Rows from block 15 of a small audio frame classifier, named by matrix and row number. Each number is 50 + 12 x the weight over its row's rms, rounded and kept within 0 to 99. All counts start at 0.
After each channel's rows are labels from the 100 clips, of 14976, where the channel reaches its highest value: "lies over" is the class under the peak; "loudest band" is the band of the loudest frequency at the time of the peak. Only what is clearly more common there than usual is listed. The data: single English command words and digits, spoken by a formant synthesiser in many voices. In brackets: how many of the 100.
# c30: last pointwise conv (model.blocks.15.c3.0.weight, 192x192x1), inputs 0-95

c30.46:61 60 28 59 47 33 50 64 51 56 52 43 64 64 37 48 51 53 53 59 72 13 54 42 56 62 52 56 61 58 56 38 47 44 50 56 59 50 49 30 44 50 62 33 68 58 46 59 67 67 55 46 50 72 73 24 37 48 60 57 32 72 64 37 49 49 69 49 63 46 58 66 63 49 72 42 42 56 30 60 56 49 40 64 66 48 70 50 39 36 36 57 32 53 53 65
lies over: /d/ (56)
loudest band: 250 to 500 Hz (47)

c30.94:31 53 57 73 57 45 35 43 45 45 68 59 56 67 28 52 57 67 57 41 43 43 52 52 60 47 44 48 42 59 44 40 46 47 40 67 46 49 49 42 52 51 48 73 27 54 41 63 49 39 40 48 52 56 48 42 38 58 18 28 45 39 40 45 51 53 39 59 21 37 45 57 40 41 66 38 63 63 42 52 62 54 18 63 44 26 46 62 28 54 56 54 38 50 51 46
lies over: /k/ (43)
loudest band: 250 to 500 Hz (37); 2000 to 4000 Hz (31)

c30.43:42 73 46 63 66 52 64 49 40 39 41 44 70 64 58 49 52 48 44 44 48 45 51 56 34 33 47 46 36 60 59 60 53 57 62 64 53 49 52 37 38 41 41 45 38 59 37 45 58 70 84 49 44 43 63 53 72 41 48 50 47 79 40 73 40 17 54 58 56 54 46 62 52 56 65 71 66 64 33 42 35 93 40 65 37 56 38 71 40 55 71 33 40 67 48 55
lies over: /ɛ/ (91)
loudest band: 500 to 1000 Hz (49)

c30.57:25 53 60 56 61 33 53 40 31 31 65 62 46 45 44 47 60 58 61 40 74 50 44 65 53 26 55 40 35 47 52 32 23 63 57 47 57 60 63 69 28 51 52 60 59 60 33 44 59 45 42 36 31 62 44 49 80 55 38 47 26 56 64 60 55 57 54 47 62 39 41 63 64 37 71 52 40 65 43 74 51 49 60 49 39 79 72 60 56 62 54 52 45 36 51 64
lies over: /aɪ/ (81)
loudest band: 250 to 500 Hz (45)

c30.107:43 73 53 42 69 33 49 59 35 46 25 49 51 50 61 44 47 56 46 55 55 39 74 55 46 47 34 58 55 55 39 34 58 50 55 53 52 50 42 66 52 60 48 56 43 59 51 52 57 40 43 54 35 53 46 21 49 76 31 41 59 43 07 57 52 55 49 60 62 52 54 49 43 64 47 55 59 63 42 58 41 44 38 43 59 53 52 58 45 76 47 19 34 53 31 37
lies over: /t/ (99)
loudest band: 4000 to 8000 Hz (40); 500 to 1000 Hz (36)

c30.150:42 51 42 55 49 50 62 42 68 49 53 57 72 44 37 14 54 66 49 42 50 46 68 55 41 44 54 47 48 52 40 32 37 62 35 66 50 72 53 33 31 75 60 30 43 59 18 47 21 53 43 46 43 40 56 32 21 48 38 45 49 41 48 42 50 45 34 57 45 70 56 37 39 46 44 29 71 53 53 57 52 57 55 30 27 53 66 56 61 27 39 60 63 26 58 41
lies over: /l/ (63); /ŋ/ (33)
loudest band: 250 to 500 Hz (55)

c30.58:48 51 55 51 55 46 62 45 56 61 43 55 39 34 42 37 52 74 50 35 61 49 55 53 48 49 51 26 69 57 54 40 46 67 50 54 29 58 47 36 45 40 58 65 32 49 32 35 44 50 42 36 47 35 34 52 78 56 51 49 73 34 55 67 47 57 31 40 45 44 53 45 60 44 48 48 74 52 63 36 47 71 55 49 46 56 53 45 51 36 56 49 51 55 68 49
lies over: /s/ (85)
loudest band: 4000 to 8000 Hz (100)

c30.64:65 51 48 50 67 41 51 49 56 62 43 62 43 37 53 54 48 53 40 37 58 33 48 59 41 59 67 36 36 33 34 36 59 76 65 48 43 65 51 22 37 45 50 45 25 48 30 43 55 50 52 54 32 44 52 33 46 68 47 56 48 46 53 39 36 46 37 52 38 70 46 54 42 53 35 43 64 58 72 44 40 42 38 50 43 38 61 71 40 57 54 57 34 38 39 48
lies over: /t/ (30)
loudest band: 250 to 500 Hz (45)

c30.130:32 50 62 36 39 46 74 49 46 49 50 45 28 65 29 42 78 77 56 63 42 43 56 52 69 55 49 37 66 56 53 40 26 62 67 45 19 59 28 47 26 32 70 61 45 59 41 44 62 43 40 45 50 59 49 20 61 58 50 45 58 45 49 65 47 71 44 47 54 43 41 60 42 42 60 47 59 59 55 49 39 47 34 52 41 41 65 48 68 30 28 63 37 42 49 49
lies over: /f/ (49)
loudest band: 4000 to 8000 Hz (61); 2000 to 4000 Hz (28)

c30.125:57 53 39 64 60 51 39 48 55 32 49 62 75 49 53 45 64 61 62 50 50 38 55 44 46 50 72 45 29 29 37 44 54 69 44 59 55 55 61 36 35 51 35 38 20 69 23 58 60 59 58 53 54 34 53 42 54 29 32 39 60 70 53 46 45 27 38 38 65 46 52 38 26 55 51 61 77 68 52 48 60 75 56 49 49 31 61 48 45 43 66 54 55 61 55 41
lies over: /ɝ/ (40)
loudest band: 250 to 500 Hz (51)

c30.10:62 50 35 61 42 48 65 69 61 76 51 69 50 77 50 60 55 55 64 50 61 54 32 59 66 31 51 56 62 57 59 57 60 64 58 46 73 61 48 64 52 60 57 54 67 50 39 65 29 53 72 63 48 36 37 58 36 47 44 48 67 64 69 41 36 59 39 45 52 70 38 54 52 47 47 27 57 42 28 40 51 54 33 30 37 47 50 63 30 34 38 38 21 60 42 45
lies over: /ɪ/ (58)
loudest band: 250 to 500 Hz (60)

c30.63:36 60 51 65 60 39 70 47 60 58 51 55 47 59 51 58 59 51 51 38 65 45 58 76 64 33 36 41 57 60 47 25 20 75 57 64 38 56 49 47 39 49 60 42 66 58 47 53 68 55 43 59 27 79 45 40 33 70 54 33 37 45 33 37 60 40 36 65 38 71 67 42 59 27 58 44 31 57 56 50 58 66 49 74 46 71 62 49 54 52 58 42 32 65 49 71
lies over: /k/ (71)
loudest band: 250 to 500 Hz (40)

c30.186:60 51 32 61 52 51 58 68 49 39 51 69 57 38 52 58 52 55 57 51 75 24 56 68 51 44 55 25 48 56 07 36 51 64 65 54 54 52 67 53 45 45 54 59 40 64 31 32 33 59 60 37 44 47 38 45 44 48 56 46 52 60 49 38 30 55 33 43 42 83 46 78 65 28 33 53 34 55 53 46 44 57 44 66 37 72 50 56 48 54 50 45 28 41 50 49
lies over: /ɛ/ (50)
loudest band: 500 to 1000 Hz (44); 250 to 500 Hz (41)

c30.141:54 52 53 55 56 42 49 36 55 56 56 44 43 61 57 22 45 55 50 49 33 49 48 42 37 48 51 63 67 31 52 56 45 52 32 50 49 61 57 30 51 53 55 69 42 67 41 41 43 42 53 36 40 42 57 47 40 40 52 46 56 54 38 34 39 58 60 44 42 56 46 52 48 52 38 42 62 63 34 41 60 59 40 35 31 53 47 70 56 72 33 61 62 48 52 49
lies over: /ɪ/ (90)
loudest band: 250 to 500 Hz (59)

c30.31:56 72 70 66 55 53 57 67 51 30 41 55 48 52 37 61 53 57 43 48 50 30 66 71 38 63 53 52 54 41 51 52 54 57 47 51 36 68 80 36 38 65 47 50 43 57 47 47 30 22 60 59 73 53 29 59 49 49 29 46 42 47 59 53 64 58 64 45 49 53 77 61 49 60 57 58 62 73 47 64 34 69 48 64 57 44 64 58 33 32 24 35 47 59 55 50
lies over: /aɪ/ (41); /oʊ/ (38)
loudest band: 500 to 1000 Hz (44)

c30.67:63 51 53 61 68 42 49 45 57 46 72 60 47 64 55 68 40 54 50 42 49 42 44 43 54 44 45 50 59 49 52 50 63 59 41 43 61 50 66 52 59 73 58 58 30 61 34 49 28 59 44 75 30 54 69 49 19 43 41 44 53 22 41 37 39 37 57 59 51 78 41 63 58 41 28 47 58 65 41 44 40 28 50 43 54 63 46 63 45 60 44 49 34 30 44 64
lies over: /ɝ/ (55); /aʊ/ (35)
loudest band: 250 to 500 Hz (61)

c30.181:43 54 36 49 71 41 39 57 54 36 37 52 56 30 54 40 57 48 46 43 50 56 59 57 46 53 62 43 39 55 44 44 35 49 72 48 46 55 74 23 54 49 37 53 27 60 51 42 16 59 45 64 43 22 41 49 56 41 39 39 49 48 64 45 40 34 44 51 49 64 50 51 64 58 34 44 44 38 54 50 52 64 30 58 38 39 46 45 42 63 64 39 38 57 50 45
lies over: /ɛ/ (95)
loudest band: 500 to 1000 Hz (57)

c30.175:48 59 43 64 57 33 51 61 51 53 51 34 47 68 62 38 37 47 39 41 69 47 52 53 39 62 56 43 50 48 48 45 61 56 43 38 46 44 40 32 71 48 60 41 53 62 40 37 49 59 53 69 57 51 56 74 44 57 35 48 47 38 54 57 47 28 17 46 44 66 57 49 67 35 51 49 79 74 59 51 49 48 55 36 53 58 51 43 34 44 39 64 61 22 51 54
lies over: /ɹ/ (46); /oʊ/ (29)
loudest band: 250 to 500 Hz (61)

c30.143:51 51 53 52 41 36 57 51 58 34 42 58 53 64 49 46 60 49 41 50 58 31 64 66 57 56 55 31 56 52 52 38 41 55 54 46 52 52 45 38 39 61 48 47 31 58 25 50 47 65 53 62 52 81 60 59 44 50 53 50 34 49 54 56 41 45 62 61 65 80 64 54 49 38 39 53 70 60 52 48 53 79 56 44 54 65 63 45 51 46 44 47 39 54 52 52
lies over: /aɪ/ (56)
loudest band: 250 to 500 Hz (57)

c30.14:38 69 61 67 36 49 27 40 46 41 58 47 55 44 27 39 50 48 62 36 53 48 66 59 43 57 43 33 62 41 55 47 57 49 30 48 42 63 63 33 40 56 50 65 42 51 32 55 47 24 72 48 71 63 53 57 36 39 55 35 44 55 14 54 60 36 63 48 52 53 67 55 45 54 33 62 41 72 40 63 23 87 61 37 63 38 34 49 46 61 55 57 55 63 48 25
lies over: /u/ (55); /s/ (44)
loudest band: 4000 to 8000 Hz (44)

c30.134:28 51 50 52 60 28 52 45 40 47 43 32 50 47 31 65 43 56 50 37 34 55 48 50 46 52 50 52 41 48 77 50 42 51 55 52 61 53 39 55 40 42 41 59 44 53 47 59 35 81 28 30 58 51 56 39 57 16 54 47 59 54 61 59 55 42 43 50 48 46 57 53 39 48 54 29 42 62 47 59 48 44 54 55 56 40 49 53 51 67 39 57 38 81 53 60
lies over: /aɪ/ (61); /i/ (37)
loudest band: 500 to 1000 Hz (54)

c30.140:56 60 50 51 62 58 66 62 41 48 54 39 34 37 46 49 66 53 45 48 49 52 31 43 41 29 54 38 51 52 56 56 24 53 41 47 45 56 71 36 18 50 57 48 35 65 42 49 21 62 46 67 82 50 66 48 45 61 34 47 49 49 50 57 59 49 46 58 35 73 67 55 42 44 42 16 74 69 50 46 51 50 48 35 44 60 50 49 40 57 42 43 43 38 40 25
lies over: /l/ (31)
loudest band: 250 to 500 Hz (38)

c30.166:61 52 79 61 50 60 41 47 41 38 40 54 57 56 40 50 58 60 51 41 48 42 41 52 55 42 64 55 51 49 46 49 51 69 51 34 46 51 63 44 43 63 51 66 43 42 01 60 34 66 63 54 49 49 63 50 51 42 35 29 66 45 56 54 44 56 58 56 55 58 67 48 39 43 61 31 83 58 63 40 42 75 37 65 61 31 77 42 46 49 34 38 64 52 53 25
lies over: /aɪ/ (29)
loudest band: 250 to 500 Hz (49)

c30.128:38 62 64 48 47 61 54 43 40 41 52 37 53 38 29 55 58 67 49 40 64 29 56 48 58 42 42 66 76 53 57 40 37 62 55 24 26 69 54 47 42 53 43 65 43 40 28 46 60 45 48 56 54 65 42 52 51 61 24 33 53 53 36 61 66 56 63 55 52 54 56 57 48 62 46 51 67 74 41 39 33 73 53 30 40 45 62 47 42 30 61 52 41 39 45 30
lies over: /s/ (100)
loudest band: 4000 to 8000 Hz (100)

c30.142:48 47 52 37 65 36 46 63 46 42 58 51 34 49 29 61 52 60 41 57 52 46 57 52 45 45 54 52 47 33 56 33 54 46 48 43 44 53 45 49 56 63 51 53 55 53 55 53 51 48 44 67 21 71 33 90 50 52 46 40 34 56 41 48 35 50 35 50 32 56 53 54 53 35 46 64 60 50 65 51 41 69 59 35 71 57 50 61 24 43 49 56 47 55 41 44
lies over: /u/ (99)
loudest band: 250 to 500 Hz (63)

c30.120:45 45 41 65 44 51 39 51 60 44 57 40 42 68 65 54 48 56 44 37 47 54 51 54 56 28 63 36 47 34 35 23 21 57 38 55 41 49 61 46 49 64 38 65 43 72 35 45 40 26 74 45 76 47 36 60 33 39 54 45 50 41 27 57 36 51 43 52 52 56 61 46 54 32 61 57 71 66 63 43 52 60 49 29 63 50 60 65 37 41 77 60 54 58 55 44
lies over: /ɹ/ (89)
loudest band: 250 to 500 Hz (67)

c30.109:58 60 38 56 41 41 60 71 58 47 32 85 60 67 39 64 52 62 58 60 80 17 46 75 60 53 58 28 61 59 23 24 27 67 69 48 48 46 57 49 38 36 68 60 40 63 32 51 49 55 48 65 53 40 31 41 54 50 46 50 68 59 70 52 57 49 50 36 39 73 36 49 60 38 53 43 40 29 46 46 36 47 42 41 34 53 37 62 39 44 49 32 42 50 64 47
lies over: /aɪ/ (37); /ɛ/ (34)
loudest band: 500 to 1000 Hz (42)

c30.80:43 51 23 60 49 45 18 43 60 32 50 65 61 51 64 36 46 55 63 53 52 39 69 47 51 54 63 53 29 53 36 43 52 69 36 63 46 51 54 39 32 65 43 28 24 72 36 42 47 62 55 47 29 53 41 70 40 32 68 26 50 57 57 23 59 53 54 41 53 76 41 61 54 43 47 53 65 61 34 31 53 67 46 62 56 44 44 51 40 33 54 36 29 45 44 39
lies over: /t/ (51)
loudest band: 250 to 500 Hz (54)

c30.73:53 43 45 68 31 35 26 69 38 46 48 51 42 45 58 45 52 52 50 24 49 44 41 38 49 58 52 40 59 41 66 33 40 51 30 47 34 43 50 29 42 52 50 50 30 56 27 55 54 27 56 43 47 50 36 34 54 59 52 31 55 59 59 71 35 36 54 59 46 32 48 55 48 58 47 47 60 75 53 61 42 59 16 65 52 35 60 59 56 29 40 53 47 59 57 27
lies over: /t/ (65)
loudest band: 250 to 500 Hz (36); 4000 to 8000 Hz (32)

c30.61:49 58 53 47 51 65 39 27 42 58 46 51 67 36 77 45 54 58 58 75 49 49 59 58 54 60 51 41 40 69 30 38 43 62 50 55 40 54 36 54 60 44 74 55 50 54 42 41 60 45 37 44 54 51 45 70 45 49 43 63 59 57 37 41 54 36 54 55 43 31 56 68 52 62 56 44 37 60 24 35 37 36 26 38 59 26 56 52 52 70 50 64 55 38 43 40
lies over: /d/ (100)
loudest band: 250 to 500 Hz (43)

c30.179:24 54 56 36 44 56 57 44 47 56 33 65 47 58 41 41 50 58 67 19 63 27 52 63 45 52 46 31 68 47 60 24 36 63 57 41 29 51 53 33 37 34 69 65 46 56 41 28 58 41 29 56 43 35 42 48 69 52 46 62 56 53 57 59 41 51 54 42 61 68 56 52 50 43 60 49 53 52 44 56 56 49 50 46 44 73 44 63 62 53 49 56 35 45 41 51
lies over: /f/ (42); /s/ (30)
loudest band: 4000 to 8000 Hz (86)

c30.99:47 63 53 43 30 61 40 55 32 47 57 66 54 40 53 51 55 57 53 44 48 43 49 48 43 48 63 20 57 49 53 44 47 53 49 50 45 51 69 38 48 52 51 52 48 56 27 50 49 60 59 57 50 52 46 35 52 52 29 50 46 62 41 55 48 56 59 47 43 36 73 56 32 71 49 47 44 72 71 56 45 65 39 44 44 35 49 54 49 49 72 43 56 52 55 54
lies over: /ɛ/ (97)
loudest band: 500 to 1000 Hz (53)

c30.156:40 43 40 37 49 31 51 61 43 51 26 35 37 55 44 37 61 55 52 63 61 24 55 58 65 77 37 34 57 56 58 38 48 50 53 46 22 60 36 43 28 44 76 51 41 43 50 35 49 55 27 56 47 61 58 51 60 46 55 39 51 44 40 45 38 49 47 59 56 49 52 57 29 37 45 58 38 57 41 59 33 36 49 25 55 28 35 73 79 62 25 53 28 53 42 71
lies over: /f/ (42)
loudest band: 250 to 500 Hz (38); 4000 to 8000 Hz (37)

c30.70:61 55 49 62 39 59 39 43 57 42 45 59 43 58 54 50 47 49 59 56 55 60 28 41 48 22 36 49 51 31 46 48 68 44 57 62 54 59 61 27 62 50 51 50 54 49 32 63 68 47 51 47 53 70 59 33 47 49 48 77 60 26 46 61 52 37 57 37 48 29 45 66 80 69 40 45 47 52 62 50 48 55 53 51 37 30 59 50 40 73 67 65 79 46 53 62
lies over: /l/ (70)
loudest band: 250 to 500 Hz (58)

c30.50:50 53 57 48 17 49 52 52 28 64 58 43 30 47 35 43 57 57 67 33 71 38 52 68 59 39 52 40 74 68 56 33 28 54 39 54 33 62 47 53 19 51 74 55 52 48 32 35 35 61 40 42 44 43 62 35 59 56 47 30 55 77 53 48 33 55 77 57 58 38 65 42 51 43 61 45 54 68 57 42 32 49 38 68 50 34 53 37 72 55 54 49 43 50 47 56
lies over: /f/ (94)
loudest band: 4000 to 8000 Hz (77)

c30.104:48 68 58 57 42 51 68 50 68 33 43 47 42 34 38 38 60 55 36 41 55 27 65 59 45 30 62 55 50 67 43 47 43 66 46 55 31 72 70 38 32 57 36 28 58 58 36 62 24 28 68 40 51 38 55 44 31 51 51 43 41 43 54 41 52 53 53 44 60 55 65 52 55 48 50 41 55 51 65 48 70 56 42 25 45 27 60 65 63 57 39 56 60 38 72 39
lies over: /l/ (52); /ŋ/ (48)
loudest band: 250 to 500 Hz (60)

c30.182:36 48 54 53 48 49 31 66 46 54 59 44 59 53 46 39 64 56 34 49 40 44 68 56 71 59 50 58 52 63 42 50 47 58 38 60 37 54 51 40 54 50 58 40 35 74 53 54 47 49 58 49 64 55 45 43 44 44 53 42 49 61 49 49 44 52 57 69 66 51 72 29 43 37 71 62 40 53 52 50 55 42 82 40 76 36 72 66 41 44 62 54 22 37 79 69
lies over: /t/ (60)
loudest band: 250 to 500 Hz (42)

c30.52:50 49 52 38 56 60 65 35 40 57 49 48 73 64 44 61 48 47 64 43 50 60 40 44 44 54 47 28 60 45 70 47 56 47 41 37 60 52 51 54 42 37 55 69 34 46 64 47 44 22 34 70 55 54 64 44 32 66 36 35 49 57 38 35 54 50 33 41 50 54 23 65 50 52 40 38 65 47 53 43 56 39 58 43 45 47 48 65 28 64 37 33 53 35 52 38
lies over: /ɪ/ (92)
loudest band: 250 to 500 Hz (58)

c30.188:41 55 34 46 36 42 78 56 55 41 46 41 58 46 50 51 62 55 50 53 75 30 55 61 64 58 61 56 46 57 58 41 50 59 52 47 42 56 49 48 49 68 47 46 56 53 18 60 47 62 62 48 46 59 49 50 69 59 46 44 43 50 48 62 48 58 66 53 72 56 61 52 50 50 40 77 57 49 50 62 44 86 61 28 24 62 58 41 65 48 25 56 52 53 65 45
lies over: /aɪ/ (42); /eɪ/ (31)
loudest band: 250 to 500 Hz (48)

c30.178:45 54 46 30 66 53 49 41 61 43 46 63 66 29 52 40 57 49 71 47 65 36 52 73 52 35 49 24 55 65 41 45 51 45 48 63 54 54 44 48 28 70 41 48 27 45 42 43 54 75 41 48 55 28 50 60 46 48 34 41 61 34 58 51 56 39 55 48 55 60 37 56 41 53 37 43 56 65 40 43 39 53 44 42 53 58 47 57 47 59 48 22 27 50 56 47
lies over: /ɪ/ (75)
loudest band: 250 to 500 Hz (61)

c30.35:44 58 61 36 39 65 50 40 24 73 44 53 44 48 52 40 57 59 83 61 51 31 50 35 46 56 45 15 65 51 56 29 71 59 47 50 36 59 44 48 36 44 57 71 62 54 47 43 59 38 39 61 59 44 50 56 53 47 61 46 42 46 41 69 42 32 49 56 55 33 56 53 50 33 48 39 58 56 70 53 42 73 50 57 58 39 69 51 75 38 57 50 47 28 40 43
lies over: /s/ (90)
loudest band: 4000 to 8000 Hz (98)

c30.47:43 48 38 51 61 49 46 40 54 34 45 42 53 42 57 45 80 60 43 63 57 48 30 48 72 34 42 48 35 84 22 51 49 47 28 55 54 66 57 35 30 51 74 34 32 56 42 41 50 48 58 56 45 38 50 31 39 57 54 56 44 53 21 40 53 35 49 64 33 57 20 45 42 43 48 46 62 55 50 43 25 40 39 45 62 38 41 55 58 51 34 57 56 36 37 49
lies over: silence (100)
loudest band: 250 to 500 Hz (51)

c30.25:57 49 64 41 22 35 48 66 50 34 42 43 33 38 52 58 79 66 46 57 51 26 33 45 99 37 60 52 54 63 34 46 37 58 40 38 31 55 50 60 44 48 78 60 39 45 50 43 69 50 48 26 62 47 49 54 66 49 59 56 46 47 48 51 48 47 55 37 39 34 43 47 39 51 66 48 41 43 49 56 28 47 22 34 53 33 53 40 49 52 52 48 49 45 50 53
lies over: silence (100)
loudest band: 250 to 500 Hz (59)

c30.18:44 63 54 57 62 35 35 47 72 39 65 39 31 62 50 43 64 62 41 39 37 26 57 67 60 32 70 48 45 62 28 33 41 61 26 59 27 58 60 48 26 60 57 47 43 67 39 39 30 44 59 49 57 51 68 45 20 56 34 38 46 41 50 55 62 58 52 42 43 60 48 48 61 34 56 19 55 71 29 60 45 56 52 60 50 35 62 54 24 45 49 55 42 48 32 47
lies over: /l/ (50); /ɹ/ (47)
loudest band: 250 to 500 Hz (68)

c30.5:56 56 51 51 44 56 60 55 46 43 61 34 44 52 52 42 85 66 49 53 46 29 45 78 99 50 40 62 60 61 46 56 40 72 38 51 25 55 42 59 28 38 88 44 43 55 62 32 46 47 65 43 47 61 50 57 53 75 34 62 45 62 48 54 56 73 59 50 50 41 58 48 54 49 50 52 41 41 49 65 40 47 50 59 55 41 57 42 47 46 56 45 52 53 32 73
lies over: /k/ (49)
loudest band: 250 to 500 Hz (46)

c30.124:43 53 24 38 59 42 34 42 67 39 36 51 71 30 41 13 48 53 47 63 50 39 62 37 46 38 46 45 30 61 18 71 37 42 45 41 38 54 68 45 46 52 43 36 51 48 66 30 45 30 53 63 63 64 51 71 55 41 51 64 25 51 60 58 44 40 61 47 55 56 69 35 55 64 48 36 36 56 33 49 61 51 54 51 42 48 54 63 41 42 49 45 49 61 48 49
lies over: /k/ (72)
loudest band: 250 to 500 Hz (57)

c30.68:63 60 38 84 45 44 29 43 50 42 79 56 58 57 59 54 52 44 66 39 52 59 41 45 46 42 49 44 41 40 58 33 62 61 43 67 43 46 51 43 27 61 39 37 42 56 46 56 37 61 53 54 34 56 53 42 57 62 46 27 44 40 49 44 51 58 47 66 51 52 59 63 58 54 57 44 56 62 40 41 43 81 52 70 72 41 66 66 49 41 59 36 19 49 42 39
lies over: /t/ (49); /k/ (34)
loudest band: 250 to 500 Hz (45); 2000 to 4000 Hz (29)

c30.74:46 51 63 49 23 53 38 66 36 41 46 43 48 40 33 40 71 40 52 53 46 48 53 45 68 56 65 41 43 62 52 58 34 55 55 64 47 65 58 50 53 40 60 24 58 70 41 39 53 48 50 42 54 47 56 38 55 57 42 37 40 72 59 49 54 55 59 67 62 53 78 35 51 24 50 47 54 62 62 55 61 45 55 59 73 43 84 53 56 33 47 66 33 37 56 61
lies over: /t/ (82)
loudest band: 250 to 500 Hz (43)

c30.117:53 56 56 75 55 66 35 42 67 51 73 48 60 59 52 43 65 56 64 21 46 54 32 63 63 54 40 39 58 59 54 31 47 57 48 54 37 52 47 41 28 61 40 40 47 62 04 50 39 55 52 39 44 53 71 33 47 53 33 43 55 40 44 62 33 49 56 66 54 45 74 45 44 52 52 48 70 74 58 53 38 61 29 65 59 33 75 37 56 42 44 54 58 50 57 43
lies over: /l/ (45); /n/ (31)
loudest band: 250 to 500 Hz (48)

c30.176:72 70 36 71 56 68 41 56 52 36 80 51 31 44 16 57 68 69 46 43 72 20 61 47 38 58 68 31 41 47 35 31 51 69 35 63 41 64 35 41 51 79 24 45 40 58 29 36 48 57 40 56 30 58 49 51 63 52 53 36 50 55 58 51 48 33 52 46 34 46 38 65 55 58 47 52 40 48 69 60 32 42 58 54 37 43 50 57 32 51 64 51 46 55 36 45
lies over: /u/ (37); /ɔ/ (31)
loudest band: 250 to 500 Hz (37)

c30.41:23 63 64 48 52 57 48 50 53 52 58 48 37 67 44 37 58 43 53 68 47 32 62 53 51 71 50 58 57 55 46 26 42 39 53 50 43 54 49 33 47 69 53 53 48 54 57 37 50 46 52 56 68 65 59 36 65 49 25 43 36 71 49 55 28 57 57 62 59 36 59 48 42 40 74 38 61 60 30 62 43 47 60 47 58 42 86 60 34 48 46 44 43 47 56 78
lies over: /d/ (99)
loudest band: 250 to 500 Hz (41)

c30.159:50 63 51 35 44 40 54 42 41 38 39 64 56 36 55 37 53 51 84 48 72 45 48 63 49 56 51 38 51 52 48 48 49 59 75 57 60 41 73 55 53 67 52 50 39 59 32 44 43 79 69 47 43 37 50 43 73 32 49 55 55 61 57 46 44 45 58 44 54 67 51 58 48 46 34 65 57 52 43 46 38 53 60 61 51 70 45 40 61 58 66 44 27 55 52 47
lies over: /ɛ/ (30)
loudest band: 500 to 1000 Hz (55)